config.yaml
model: "image FSQ autoencoder"
dataset: "single toy objects rendered from many sides on busy backdrops"
train_examples: 101725
image_size: 48
crop_scale_min: 1
horizontal_flip: true
translate: 0.12
color_jitter: 0.2
bottleneck: "fsq"
downsampling_factor: 8
encoder_arch: "convnext"
encoder_isotropic: false
encoder_norm: "layernorm"
encoder_activation: "gelu"
encoder_mlp_ratio: 3
encoder_inner_norm: false
encoder_patch_size: [2, 2]
encoder_depths: [2, 3, 3]
encoder_widths: [80, 160, 320]
encoder_kernel_size: 3
loss: "l1"
latent_channels: 5
decoder_norm: "batchnorm"
decoder_activation: "relu"
decoder_widths: [32, 64, 128, 128]
decoder_blocks_per_level: 1
decoder_block: "basic"
decoder_attention: false
decoder_upsampling: "nearest_conv"
levels: 5
init: "torch_default"
residual_init: "zero_last"
optimizer: "soap"
beta2: 0.999
lr: 0.0017
beta1: 0.95
shampoo_beta: 0.999
eps: 1e-08
precondition_frequency: 16
max_precond_dim: 1024
one_sided: false
adamw_lr_other_params: 0.00093
grad_clip: 3.0
steps: 5300
batch_size: 384
epochs: 20.0
lr_schedule: "wsd"
decay_fraction: 0.2
final_lr_fraction: 0
warmup_steps: 260
weight_decay: 0.4
adamw_weight_decay_other_params: 0
Rows from block 2 of the decoder of a small image FSQ autoencoder, named by matrix and row number. Rows with one number belong to one channel. Each number is 128 + 24 x the weight over its row's rms, rounded and kept within 0 to 255. All counts start at 0.
Before each channel's rows are labels from the 100 images, of 14848, where the channel reaches its highest value: "strongest on" is what is common among them. Only what is clearly more common there than usual is listed. The data: single toy objects rendered from many sides on busy backdrops.
# convs0: first 3x3 conv (decoder.decb.0.0.convs.0.weight, 128x128x3x3, each kernel summed), inputs 0-63
# convs1: second 3x3 conv (decoder.decb.0.0.convs.1.weight, 128x128x3x3, transposed, each kernel summed), outputs 0-63

strongest on: white
convs0.97 [120 133 131 135 125 128 129 109 141 129 154 124 127 114 135 128 119 131  97 132 120 154 133 136 143 142 111 130 159 129  95 140 138 135 160 108 112 116 123 134 156 134 158  85 118 133 115 138 112  96 152 112  99 104 109 126 123 122 139 125 130 144 112 130]
convs1.97 [109 124 112 110 151 125 144 150 124 124 122 141 109 158 119 124 138 142 127 153 140  96 146 171 110  96 115  96 117 103 121  89  94 126  99 124 133 124 123 126 115 116  96 147 145 125 112 135 156 170 129 113 120 172 136 132 149 143 101 104 155 104 125 127]

strongest on: green; from above
convs0.100 [144 142 146 120 129 125 131  90 126 107 106 133 154 136 129 115 120 130 144 113 105 170 121 146 172 133 135 131 168 151 128 113 133 115 193 109 107 160 133 147 121 156  83 132  84  65 131 131 139 124 112 126 135 137 101 157 121 123 139 104 129 145 128 133]
convs1.100 [119 154 118 150 135 126 109 144 105 139 121 151 112  77 129 143 117 145  92 149 103 138 116 116 121 118 135 137  79 111 104 125 131 116 109 131 105  93  79 140  93  75 125 129 147 142 105 162 158 137 128 139 132 115 136  99 159 154 101 119 105 137  78 125]

strongest on: red
convs0.33 [113 135 131 117  97 115 157 110 111 104  57 124 143  94 107 134 110 151 161 141  81 157 114 126 133 129 125 145 152 125 131 118 149 137 153 107 120 116 101 138 176 107 149 156 140 135 128 146 156 102  96 137 103 115 152 135 144 130 139 122 101 119 111 113]
convs1.33 [ 88  86 109 120 129  91 114 154 106 124 107 131 112 122 143 169 139 118 131  79 128  89 122  93 154 106 110 151 117 102 150 154 113 125 133 117 169 173 131 120 100 147 120 140 116 155 144 100 112 100 106 156 158  99 130 121 136 139  79 168 134 180 127 111]

strongest on: black
convs0.10 [133 141 117  97 116 158 150 121 135 127 117 155 153 132 134 134 152 120 151 161 126 143 126  99 133 135 134 102 110 127 129 149 120 137 119 120 147 158 134  99 134 112 127  83 136  94 106 162  89  81 161 111  81 168 155 124 113 118 155 136  88 144  94 112]
convs1.10 [103 102 140 146 156 132 160 118 130 136 112 142 145 120 151 157 159 106 139 128 113 120 105 137 125 118  77 134 148 136 162 175 127 135 147 135 121 123 131 185  90 133 120 164 123 124 142 152 149 138 145 144 124 114 132  95 147  92 111 126 147 147 159 142]

strongest on: teal
convs0.48 [138  85 133 139 145 116 135 139 111 133 127 128 134 105 135 107 137 153 125 145  97 151 131 165  92 136 139 135  92 136 141 161 116   4 146 123 140 128  97 102  98 126 110 112 111 157 120  69 104 138 116 115 127 125  78 165 111 144 127 155 158 131 126 132]
convs1.48 [120 100 140 122 100 111 120 133 113 108 132 135 118 175 108  80 131 101 104 119 162 125 100 138 166  90 150 134 100 162  98 121 127 185 138  70 106 121 163 144 157  91 113 112 119 167 107 106 147 150 120 116 131 144  92 103 114 120 154 130 121 147 120 139]

strongest on: pink
convs0.6 [118 109 157 131 151  92 134  87 158 112 126 105 133 128 131 140 125  78 133 150 146 141 120 110 139 158 115 115 171 132  90  79 145 121 159 121  95 123 150 170  86 129 117 117 128  93 138 114 176 120 120  92 117 132 134  93  95 109 102  92 121  99 127 108]
convs1.6 [134  53 126 150 123 137  93 108 104 154 135 110 126 147 151 154 129 115 110 126 127 113 149 171 132 102 129 133  47 114 147 146 155 123 127 151 154  87 135 101 147  84 142 131 106 142 117 133 102 126 143 167 104 131 130 121 119 161 125 158 116 166 148 111]

strongest on: red; orange
convs0.84 [156 146 134 140 125 147 128 108 121 122 141 112 115 126 133 136 126 150 171 123 130 126 154 122 142 144 119 145 180 100 149 120 156 142 138 147 134  98 137 140 131 125 108 119 108 143 135 141 131 177  42 120 114 122 104 119  79 113  92 143 118 120 161 107]
convs1.84 [119  92 137 112 120 105 128 149 152 106 120 161 143 130 100 114 142 132  67 157 145 158 115 124 161 119 147 123  78 158 115 124 121  69 141 128 113 145 128 106 117 121 143 102 140  90  96 108 104 106 177 134 126 170 166 115 171 142 163 132 133 140 142 146]

strongest on: pink; red
convs0.46 [145 126 155 134 132 108 120  73 136 136 142 177 122  99 125 109 147 139 129 138  95 111 134 148  84 129 131 114  78 160 114 143 167 132 173 114 129 143  98 112 144 146 182  96 130  92 147  90 133 129 122 140 119 110 118 130  95 132 133 175 102 137 108 113]
convs1.46 [102 126  87 170 120 138 111 178  88 140 126 112 106 104 111 124 125 138 130 130 141  87 126 125 116  91 132 110 146 104 153 129  89  89 153 132 122 106 129 137 119 101 144 170  89 131 175  98 150 131  78 147 174 109 161 114 130 144 167  91 111  97 162 126]

strongest on: ladder
convs0.86 [137 118 141 139 113 120 120 125 145 136 127 122 115  27 117 115 121 123 111 125 112 155 143 140  93 140 111 160 123  70 170 171 107 131 138 135 151 103  99 115 140 109 120  82 117 134 102 151 103 166 151 142 117 151 111 131 145 181  97  79 113 127 142 134]
convs1.86 [ 83 137  81  88 118 148 169 160 108 122 137 110 115 133 131 122 146 101 121 136 110 122 162  98 133 133 144 142 114 115 164 133 136 144 117  73 123 171 160 146 147 143 130 161 142 130 133 148 121 146 127 133 106 126 106 138 125 112 150 130 137 123 118 128]

strongest on: from above; yellow; orange
convs0.50 [115 119 128 125 124 159 139 118 118 121 135 140 174  92 101 104 134 175 123 110 138 143 130 128  84 138 100 174 161 119 106 116 146  91 124  85 132 110 138 133 107 115 142  62 111 159 115 139 159 139 125 132 167 154  92 148 132 174 175 131 151 124 115 126]
convs1.50 [160 124 129 128 149 126 124 145 118 169 167 138 116 142 131 135 173  89  98 167  97 120 128 168 146 112 125  88 139 131 126 124 149 119 137 126 128 101 109 137 104 167 129 138 119 119 103 145 134 133 109 127  84 103 136 124 130 182  65 132 160 122 113  91]

strongest on: yellow
convs0.126 [110 106 107 141 122 105 144 138 147 139 112 110  69 160 140 159 123  87 127 126 113 138 152  93 154 134 132 109  96 126  90 177 173 162 111 163 151 113 117 137 116 131 141  90 144 153 145 100  50 161  99 106 106  94  81 101 131 126 142 126  98 113 133 133]
convs1.126 [165 127 141 159 133 146 156 142 146  66 127 130 163  86 143  87 146 150 103  97 159 157  89 117 117 119 125 143 160 121 170 122  97 152 172 136 133  80 144  95 114 154 128 138 121  76 125 140 147 117 136 107 152 181 147 124 105 139 125 127 175 107 117 111]

strongest on: from above; red
convs0.16 [156 123  80 111  78 164  87 133 116  99 104 173 124 107 113 107 139  83 141 133 124 115 113  57 132 120 129 118 182 134  90 113 135 150 152  92 152 114 145 100 159 139 135 149 129 112 149 101  48 140 135 130 180  99 155  99 108 113 113 146  96 152  79 104]
convs1.16 [156  34 160 133 140 118 181 154 129  78 117 119 136 165 122 171 141 121 130 134 144 137 110 167 122 128 109 156  99 144 147 150 164 174 113 127 122 145 109 146 111 109 109 116 122 139 102 116 160 119 114 127  71 132  67 148 100 147 131 153 146  85 151 142]

strongest on: red
convs0.17 [131 115 151 151 131 129 124 137 178 139 151 128 142 125 126 120 142 138 128  85 134 122 149 150 145 115 124 126 132 123 144 134 125 116 128 138 132 123 139 130  32 108 154 122 138 140 124 113 103 149 123 153 110 125   0 132 163 124 108 139 158 132 153 138]
convs1.17 [127  95 138 113 115 133 160 124  62 146  94 129 109 121 127 126 134  86 172 159 136 138 183  70 137 131 141 167 108 150 118 131 161 113 153 132 136 114 124 149 167 195  94 103  71 131 153 126 142 140 136 160  93 101 176 144 112 139 170 121 125 130 156 137]

strongest on: green
convs0.9 [116  87 143 124 161 118 152 106 125 125 135 124 153 169 134 110 118 165 107 131  92 148 147 165 149 128 151 135 142 117 132 143 143  44 159 145 160 118 140 151  77 119  99 116 127 136 104  37 115 122 121 143  83 170  92 157 148 164 173 143 137 124 144 156]
convs1.9 [139 180 125 136 118 125 119 149 150 107 114 117 140 121 156 113 118  90 136 144 168 141  86 124 148 109 111 111 145  66 131 132 130 122 106 130 102 106 142 153 108 128 139 145 119 141 131 177 130 133 111 162 188 109 140  98  80 117  84 133 132 124 108  92]

strongest on: orange; yellow
convs0.61 [111 126 124 104 127 157 130 124 112 147 150 147 128 163 190 108 122 169 120 140 155 113 122 117  98 107  94 116 134 153 113 122 151 166 115 118 101 107  88  93 121 118 167 133 152 192 128 109 100  72 124 101 145 102 148 140 126 126  99 152 133  98 104 146]
convs1.61 [128 109 168 148 108  94  91 146 169 151 133 125 112 146  90 160 126 115 136 119 123 129 103 153 152 135 125 152 158 115 139 101 148  99 119 137 166 112 178 149 126 135 108 112 128  45 160 137 116 133 159 123 113 140 118 160 138 136 122 110 138 165 132 128]

strongest on: red
convs0.76 [110 116  96 118 119 138 192 107  69 114 142  96 118 135 138 169 101  60 102 143 116 123 184 108 108 127 121  98 134 126 116 143 133 127 165  71 137 142 161 134 164 176 118 131 123  92 147 115  60 137 104 153 136 117 111 131 105 129 101  89 139 145 140 134]
convs1.76 [121 162 143 129 110 109  89  71 141 138 141 124 128 146 116 114 146 134 154 136 115 142  94 143 143 137 115 123 118 142 133 149 141 152  96 175 131 153 189 122  90 107 146 150 103 151 127  90 138 143 131  86 105 143 107 122 161 114 151 165 108 125 109 107]

strongest on: blue
convs0.116 [137 115 178 112 147 133 136 104 148 121 106 153 159 116 103 105 137 157 104 119 113 138 136 145 115 164 132 103 114 136 115 153 184 116  93 121 166 139 102 108 170 111 124  87 102  90 110 118 123 135 130 150 146 123 120 132 131  74 153 136 120 121 128 125]
convs1.116 [139 152  86 135  97 118 109 127 148 137 159 126 148 114 153 124  90 121 140 158 108 136 131 157 189 128 113 116  97 112  99 114 107 146 148 128  89 168 147 170 112 154 116 167 174 174 161 139 130 122 144  94 139 151 136  92 149 139 141 121 170 133  86 157]

strongest on: table
convs0.13 [135 138  78 122 122 107 115 144 115 113 120 147 140 133 115 141 109 100 137 147 118 124 111 109 137 130 124 109 126 124 120   0 130 155 134 149 114 129 135 121 137 138 129 134 137 145 130 160  61 113 105  74 127 136 150  31 136 128  98 130 104 136 137 124]
convs1.13 [118 121 142 124 131 122 148 136 157 147 141  84 108 116 137 134 155 162 147 117 134 126 149 134 128 166 135 160 120 124 150 228 132 105 108 133 140 139 131 140 113 129 106 117 137  98 133  76 140 125 155 185 110 125  99 192 136 137 186 135 135 138 121 140]

strongest on: purple
convs0.64 [110 102 115 182 120 154 112  89 103 112 108 133 104 146 120 129 102 109 160 156 133 131 135 133 103 147 125 167 132  74 134 114 105 132  96 140 123 110 139 121 116 147 136 114 109 116 119 147 142 161 160 117 119 115 124  97  96 131  62 159 110 116 152 126]
convs1.64 [127 124 140  93 145 119 110 117 139 139 144 123 121 173 143 148 128 125 112  91 158 120 136 139 177 117 141  88 121 168 132 110 142 112 127 112 111 175 158 127 133  84 146 130 133 172 138 116  90 134 121 119 144 124 121 126 138  98 202  89 125 115 102 120]

strongest on: blue
convs0.115 [146 131 154 120 133 145 126 124 132  78 106 150 121  97 154 132 112 106 149 126  66 120 125 151 134  93 120 121 105 121  47 126  83 134  91 143 131 145 109 150 170 133 117 109 139 143 129 148 160 136 140 125 101 112 111 137 118 121 114 142  83 144 148 140]
convs1.115 [105 126 114 102  98 183 135 151 134 106  67 122 123 155 124 127  93 173 143 121 125 129 169 104 130 146 125 139  59 133 153 102 123 100 147 125 115 131 119 145 106 120  97 140 137 127 171 123 110 133 131 104  92 128 148 129 154 118 135  68 139 140 129 117]

strongest on: black
convs0.65 [102 145 106 130 119 119 102 118 164 138 143 133 130 130 150 137 119 140  81 116 130 107 111 122 111 114  82 140 105 120 170  82 105 129 102  96 154 122 110 107  92 111 118 157 145  91 109 127 108 106  98 149  95 151 126 143  86 121 106 124  98 118  97 145]
convs1.65 [139 149 133 125 116  92 156 148 111  95 126 180 161 147 131  79  97 126 114 130  67 127 127 130 131 130 160 127 154 129 119 134 130 136 156 120 116 107 113 159 127 149 160 171 157 178 131 129 125 137 123 111 149 102 118 161 100 125 126 168 101 130 168 127]

strongest on: grey
convs0.106 [148 155 112 149 136  78 131 120 132 125 106 135 139 128 121 146 130 109 130 116 151 118 132 125 120 101 127 135  74 124 159 139  82 140  97 121 127 144 129 129 165 124 129 139 125 150 164 111 154 110 103 132 142 158 151 112 123 145 128 123  94 143 128 143]
convs1.106 [ 66 132 100  81 106 118 159 156 116 127 144 135 120 126 109 156 151 148 115  85 139 159 161  96 115 119 105 121 147 140 142  91 128 157 118 155 101 130 123 144 110 153 115 149 112  90 188 128 155  96 104 114 121 152 115 119 142 123 127 127 136 136 168 163]

strongest on: teal; green
convs0.112 [108 126 126 109 161 114 192 111 151 138 100  90  99 125  93  95 105 106 120 114 114 147 149 152 124 150 118 113 174 146 123 179 131  98 167 119 132 148 183 115  77 116 159 131  69 125 154 104 102 116  99 124 107 138 104 136  93 132  68  88 162 128 127 103]
convs1.112 [139  95 110 163  98 159  85  74 115 134 116 143 142 126 136 150 132 155 125 110 122  90  94 159 149  98 135 146  79 137 130 112 110 128 130 116 110 104  88 132 129 163 132 134 155 124  81 150 136 154 139 135 159 152 111 119 154 155 128 131  96 145 132 147]

strongest on: yellow; orange
convs0.91 [148 142 162  71 138 118 125 103 138  89 129 106 141 152 156 135 145 125 102 158  94 122 161 109 124 112 146  92 131 144 162 129 182 128 115 111 139 114 138 143 158 122 120  94  95 153 140 109 153 140 151 171 151 141 147 131 162 110 126 164 130  77 150 146]
convs1.91 [124 145 106 121  93 124 133 130 143 140 168 134  59 105  90  56  83 157 149 103 138 120 113 149 125 106 126 127 114 121 127  92 144 122 122 114 143 126 101 139  97 128 136 159 175 108 142 101 105 129 126 151 123 103  81 104 106 152  98  90 111 131 132 120]

strongest on: barrel; yellow
convs0.45 [152 138 119 107  99 144 125 128  65 151 122 131 104 132 134 113 115 125 103 141  94 170 122 132 137 112 138 122 115 126 129  90 149 112 147 226 112 136  99 164 114 115 125 138 114 138 158  81  86 129 109  73  94 136 166  92 110 129 129 162 142 110 138 122]
convs1.45 [101 121 104 100 124 151 136 112 153 101 140  83 136  80 108 141 112 123 168 117 142 137 160 114 137 144 108 124 113 122 150 170 144  91 136 108 142 103 141 126 147 143 120 126 115  79 123 128 144 139 155 114 141 122  16 125 127 141 152 144 125 146  91 174]

strongest on: teal; blue
convs0.43 [157 103 114 132 127 117  96 103  92  59 118 142 107 131 152 120 114 112 101 163 122 134 133 129 128 156 136 118 154 126 140  90 122 108 122 148  60 150 127 118 119 118 144 115 159 151 138 107 129 140 115 108 163 128 165 123  99 114 113 121  85 128 164 110]
convs1.43 [137 109 142  83 165 127 119 141 164 142 138 127 127 157 146 125 145 123 148 101 131 133 153 133 114 156 158 117 111 147  94 125 112 129 145  94 128 122 144 167 120 135  62 124 116 172 155 136 114 150 110 169 142 128 108 145 123 137 139  54 150 129 118 149]

strongest on: white
convs0.34 [170  76 146  98 140 123 124 147 100 131 125 210 133 145 138 119 146 116 133 115 166 140 149 143 137 114 119 119 132 142 130 103 129  92 145 149 145 144 104 136  52 118 122 126 151 105 135 124 111 127 137 114 114 105  88 108 133 142 114 152 131  88 151 114]
convs1.34 [ 78 162  89 114 105 133 116 137 125 156 110  97 106  83 108 103 114 155 148  94 149 112 121  95 148 135 134 175 126 136  89 134  93 108 142  89 118 121 117 118 132 102 132 120  83 111 171 101 110  97 135 131 145  99 159  93 168 136 130 131 113 125 111 142]

strongest on: yellow
convs0.117 [102 111 123 143 109 140 142 136 119 136  70 124  74 125 123 141 133 151 123 173 122 142 149 109 171 143 122 124  91 108 116 122 125 135 166 149 131 121 157 149 115 121 129 110 130 137  78 169 134 116 147 111 122 106 106 109 105 172 126 166 100 127 165 116]
convs1.117 [142 156 153 146 137  89 137 140 112  88 120 118 144 121 127 130 147 124 117 137 124 139 126 116  71 123 130 133 217 138 103 123 128 148  66 131 137 168 109  90 140 116 136 158  52 152 132 111 109 118 121 172 120 161 135 148 132  73 110 117 113 118  84 169]

strongest on: yellow; orange
convs0.67 [127 119 127 153 124 129 146  58 155 101 156 157  83 151 139 138 120 153 143 141 107 120 168 147 125 127 149 143 135 150  99 130 181 147 147 105 175 133 128 159 181 136 120 137 142 120 124 114  70  91 112 115 154 141 129 116 120 130 140 129  91 101 126 127]
convs1.67 [163 133 137  88 130 131 126 170 105 141 146 119 147  79  96 152 108  95 105 154 133 157 133 144 129 156 118 111 115  92 136 113 107 129 175 135 120  95 149  97 157 170 143 130 129 111 121 129 148 148 134 130 117 149  99 128 139 110  89 171 196 120  96 128]

strongest on: black
convs0.15 [153 136  96 109 116  98 164  98 120 128 165 130 146 134 105 127 131 122 109  93 109 129 146 112 135 131 125 162 137 108 148  92 104 145 114 135 131 153 131 114 106 136  76 112 146 135 126  86 117 150 119 138 133 127 168 110  96 120 112 141  70 102  82 118]
convs1.15 [ 96 128  82 129 143 115 160 131 166  95 114 132  95 151 188  92 141 109 113 138 119 120 100 146 114 105 123 137 117 156 160 119 128 110  95 118 127 114 151 182 122  94 178 152 100 123 126 112 143 113  91 118 150 127 106 113 143  87 136 165 145 128 167 117]

strongest on: from above; green; red
convs0.114 [120 186 127 109 115 107 102 145  82  78 144 121 139 138 112 174 110  78 109 129 126 124 123 167 103 112  97  92 147 134 142  85 130 130 178 129 119 119 135 129 111 107 157 136 171  95 161 126 187 136 123 109  94 107 145 118 133 124 102  49 121 111 120 112]
convs1.114 [116 127 120 141 114 126 172 139 146 140 125 138 118 118 104  89 151 135 145  85 107 130 145  94 182 166 169 139 150 116 117 130 127 109  98 146 156 160  82 102 113 133 105 135 100 110 140 115 124 115 140 139  99 111 141 163 118 148 105 186 133 153 151 111]

strongest on: teal
convs0.72 [ 94 147 124  83 155 135 117 127 159 178  94 132 164 142 114 117 165 168 170 116 117 154 135 138 140 126  85  69 146 108 124 140 111 130 124 132 119 115 148 107  77 127 125 127 128 128 120  73 160  87 140 153 130 133  91 104 135  76 150 168 148 118 112 115]
convs1.72 [144 122 158 141 116 141 127 118 155 106 128 116  94 159 111 125 116 108 142 106  89 118 153 133 157 141 186 143 129 163  90 122 125 135 155 105 162 161  97 106 152 128 115 148 135 124 146 169  95 135 145 114 117 145 109 166 137 145 147 125 106 157 114 143]

strongest on: yellow
convs0.37 [ 73 126 108 115 102 150 103  85 140 141 108 106 129 164 104 141  96 105 108 126 125 141 158 121  98 167 133  98 112 105 118 149 169 165 130 171 159 127 115 150  76 154 158 146 119 164 121 102  88 133 124 112  75 111 129 106 106 108 157 127 149  91  80  99]
convs1.37 [139 158 126  80 135  81 129 107 117 174 142 155 153 108 170 129 151 103 143 104 140 136 101 142 136  92 116 158 149 111 146 137 111 106 165  85  86 126 129 134 144  98 107 134 144  89 108 129 144 117 110 150 194 110 155 111 152  96  72 123 119 147 159 121]

strongest on: black
convs0.29 [128 125 122 154 119 116 134 115 112 121 145 103 120 123 132 128 145 150 133 137  71  87 137 120 116 148 134 118 134 135 127 141 154 118 115 123 125 133 124 128 116 138 130 154 100 163 127 130 127 117 151 110 142 138 149 109 115 142 140 122 109 114 101 122]
convs1.29 [135 164 113  74 123 133 107 154 120 153 154 153 169 134 121 140 136 153 153 166 153 130 122 106 138 142 130 129  87  69 139 153 138 134 119 163 135 109 170 140 129 145  99 113 180 116 163 143  97 103 103 143 157  94 148 148 152 122 135 135 156 122 109 119]

strongest on: purple
convs0.1 [104 111  92 132 135 107 142  94 131  54 144 155 130  79 118 127 143 142 131 135 116  83 120 113 126 129 156 120 149 137 100  81 113 111 154 150 143 146 121 135 168 121 129 144 167 116 152 160 116 147 109 141 132 150 142 104 162 121 151 183 126 123 148 130]
convs1.1 [147 122 160 105 179 118 120 131 118 157 131 110 148 149 191 147 146 128 117 121 120 123 146 168 125 160  82 140 110 146 116 136 107 141 148 144 106 140 122 112 129  92  74  84 118 149 109 112  96 115 149 143 142 112 167 128 142 118 146  96 153  81 125  97]

strongest on: pink
convs0.99 [163 120 138 108 140 125 115  98 106 132 117 156 124 129 157 125 153 133 143 131 113 143 139 116 134 122 115  98 128 165  83 120 114  97 108 124 134 107 125 167 128 146 148 123 127   0 114 107 144 146 100 141  88 140 117 152 116  88 107 120 123 129 136 152]
convs1.99 [ 93 103 127 162 130 146  94 116 125 175 141 103 111 115 141 137  93 107  95 112 126 100 154 120 130 158 143 170 114  53 155 121 116 159 140 175 140 104 146 114 124  71 100 135 125 150 157 134  79 139 159 124 131 120 151 103 148 145 162 106 126 106  97 115]

strongest on: yellow
convs0.121 [133 153 125 140 105 121 143 101  96 156 138 153 147 136 131 138 144 105 147 100 161 150 158  93 125 160 105 158 159 120 150 131 158 137 135 128 112 124 109 151 114 128 135 143 114 117 122 126 136 178 119 151  91 116  82  93 118 149 114 122 145 154 122 126]
convs1.121 [160 155 155 146 118 146  94 158 132 119 108 104 146 102 121 130 122 131  95 191 116 131 155 133 124 135 120 121 112 164  90 135 133 107 115 130 122 106 155  80 100 107 142 124 104 126 114 155  93 102 133  94 144 147 131 153 140 126 142 132  99 142 103 171]

strongest on: blue; from above
convs0.41 [137 116 116 157 112 127 132 115  85 153 118 123 125 123 130 126 110  72 149 113 115 135 128  97 121 119 134 148 112  28 157 124 132 152 147 141 112 120  95 121 146 115 106 142 110 138 204 142 173 146 116 144 142 111 101 136 115 109  48 128 125 141 127 110]
convs1.41 [142 135 165  93 117 137 155 138 187  73 145 143 172 179 169 120 152 179  87 127 153 147 119 152 156 131 106 126 126 174 124 107 133  79 126 116  98 128 156 159 108 126 133 110 130 124  83 140 126 110 140 137 131 144 154 110 131  72 147 119 135 103 125 144]

strongest on: brown
convs0.20 [146 121  76 145  98 100 157  88 100 134 120 151 124 119 124 100 105  89 151 128 131 114 113 103  82 144 141 102 109 111  93 115 117 122 129 101 153 138 150  97 179 151 119 152 144  88 161 129  10 109 100  92 142 112 136 122  78 164  77 128 105 153 124 105]
convs1.20 [127 125 133 131 131 136 122  98 131 163 145 130 111 106 168 163 140 155  93 159 105 130 150 135 172 161 148 163 107 121 144 171 151 128 127 157 125 121 145 164 131 135  92  90 100 168 129 157 167 139 139 175 142  96 150 160 169  95 197 119 128 119 145 160]

strongest on: teal
convs0.127 [133  97 150 142 129 168 139 150 130 125 148 109 111 122 135 113 118 102 172 130 129 109  97 120 143 100 142 137 129 116 128 141 114 112 108 108 112 147 123 194 117 105 147 165 126 119 191 135 188 120 120 108 164  92 118 142  72 139 119  95 108 118 156  72]
convs1.127 [157 147 148 107 128  99 138 100 126 103 131 137 147 124 116 143 131  95  96 146 102 138 156 140 148 160 119 114 106 120  90 100 140 176 136 124 128 135 149  46 146 152 119  91 129 142  65 131 114 147 118 140 108 160 155 120 168  89 108 148 159 121 119 141]

strongest on: red
convs0.70 [136 133 150 117 158 136  96 117  96 116 118  61  94 100 142 178  90 109 156 124  96 134 119 115 122 129 124 140 168 102 146  95 126 135 113 130 128 135 148 147  73 118 122 154 140  82 114 139 131  96 127 103 118 127 190  83  91 104 147 136 115 110 148 141]
convs1.70 [158 107 106 163 121 152 145 101 136 133 144 146 154 108 110 131 134 114 141 184  96 104 172 152 138 161 157 126 103 151  82 144 157 175 140 100 122 104 126 114 135 140 112 101 121 149 153 139 109 157 103 162 109 108  96 157  88 152  98 131 123 120 131 129]

strongest on: orange
convs0.62 [174  80 137 128 116 120 124  98  89  91 140 159 119 110 158  76 153 101 135 150 117 129 161 112 123 132 149 133 120 157  88  96 111 119 105 100 135 109  92 127 168 149 164 118 101 126 183 130 118 138 123 162 130 107 112 166 127 128 103 157 149 141 153 178]
convs1.62 [131 152 100 121 159 149  88 135 157 128 117 140  97 231 119 153  79 111 122 104 105  98  95 100 110  80 105 112 118 112 179 127 167 145 149 166 115 157 147 145  96  84 119 123 164 126 127 122 109 144 112 101 134 105 129 110 126 151 102  90 140 139 142  86]

strongest on: orange; yellow
convs0.36 [159 170 134 128 133 114 108 136  93 127 160  97 120 146 128 117 124  77 135 138  98 136 102 118 145 118  94 123 109 175 117 129 148 199 103 150  97 110 123 120 103 103 142  94 121 110 122 125 225 132 104 103  98 126 140 136  71 104  96 100 115 119 151 131]
convs1.36 [104 149 128 136 149 146 136 136 173  72 123 138 114  89 118 196 125 124 163 133 112 136 139 132 118 138 125 133 164 123 162 109 102  35 135 124 140 129 111  77 171 128 114 119 140  93 154 157  73 129 145 144 143 143 134 122 130 135 146 152 151 121  98 136]

strongest on: green
convs0.4 [133 107 128 141  99 165 121  76 132 113 148 145 136 127 142 126 108  72 131  98 113 136 158 137 120 101 121 138  97 106 169 154 112 112 150  89 160 176 139 128 151 124 126 138 115 105 181 144  82 108 102 140  81 159 125 135 122 135 107  77 118 153 131  86]
convs1.4 [142 130  96 154 140 105 158 130  97  96 129 106 102  78 135 142 150 137 107 120 116 130 123 111 150 144 144 127 121 133 101 122 135 127 122 162 107  79  71 100 100 123 154 138 149 149  59 110 126 133 125 138 153 131 129 114 146 126 149 157  94 117  90 125]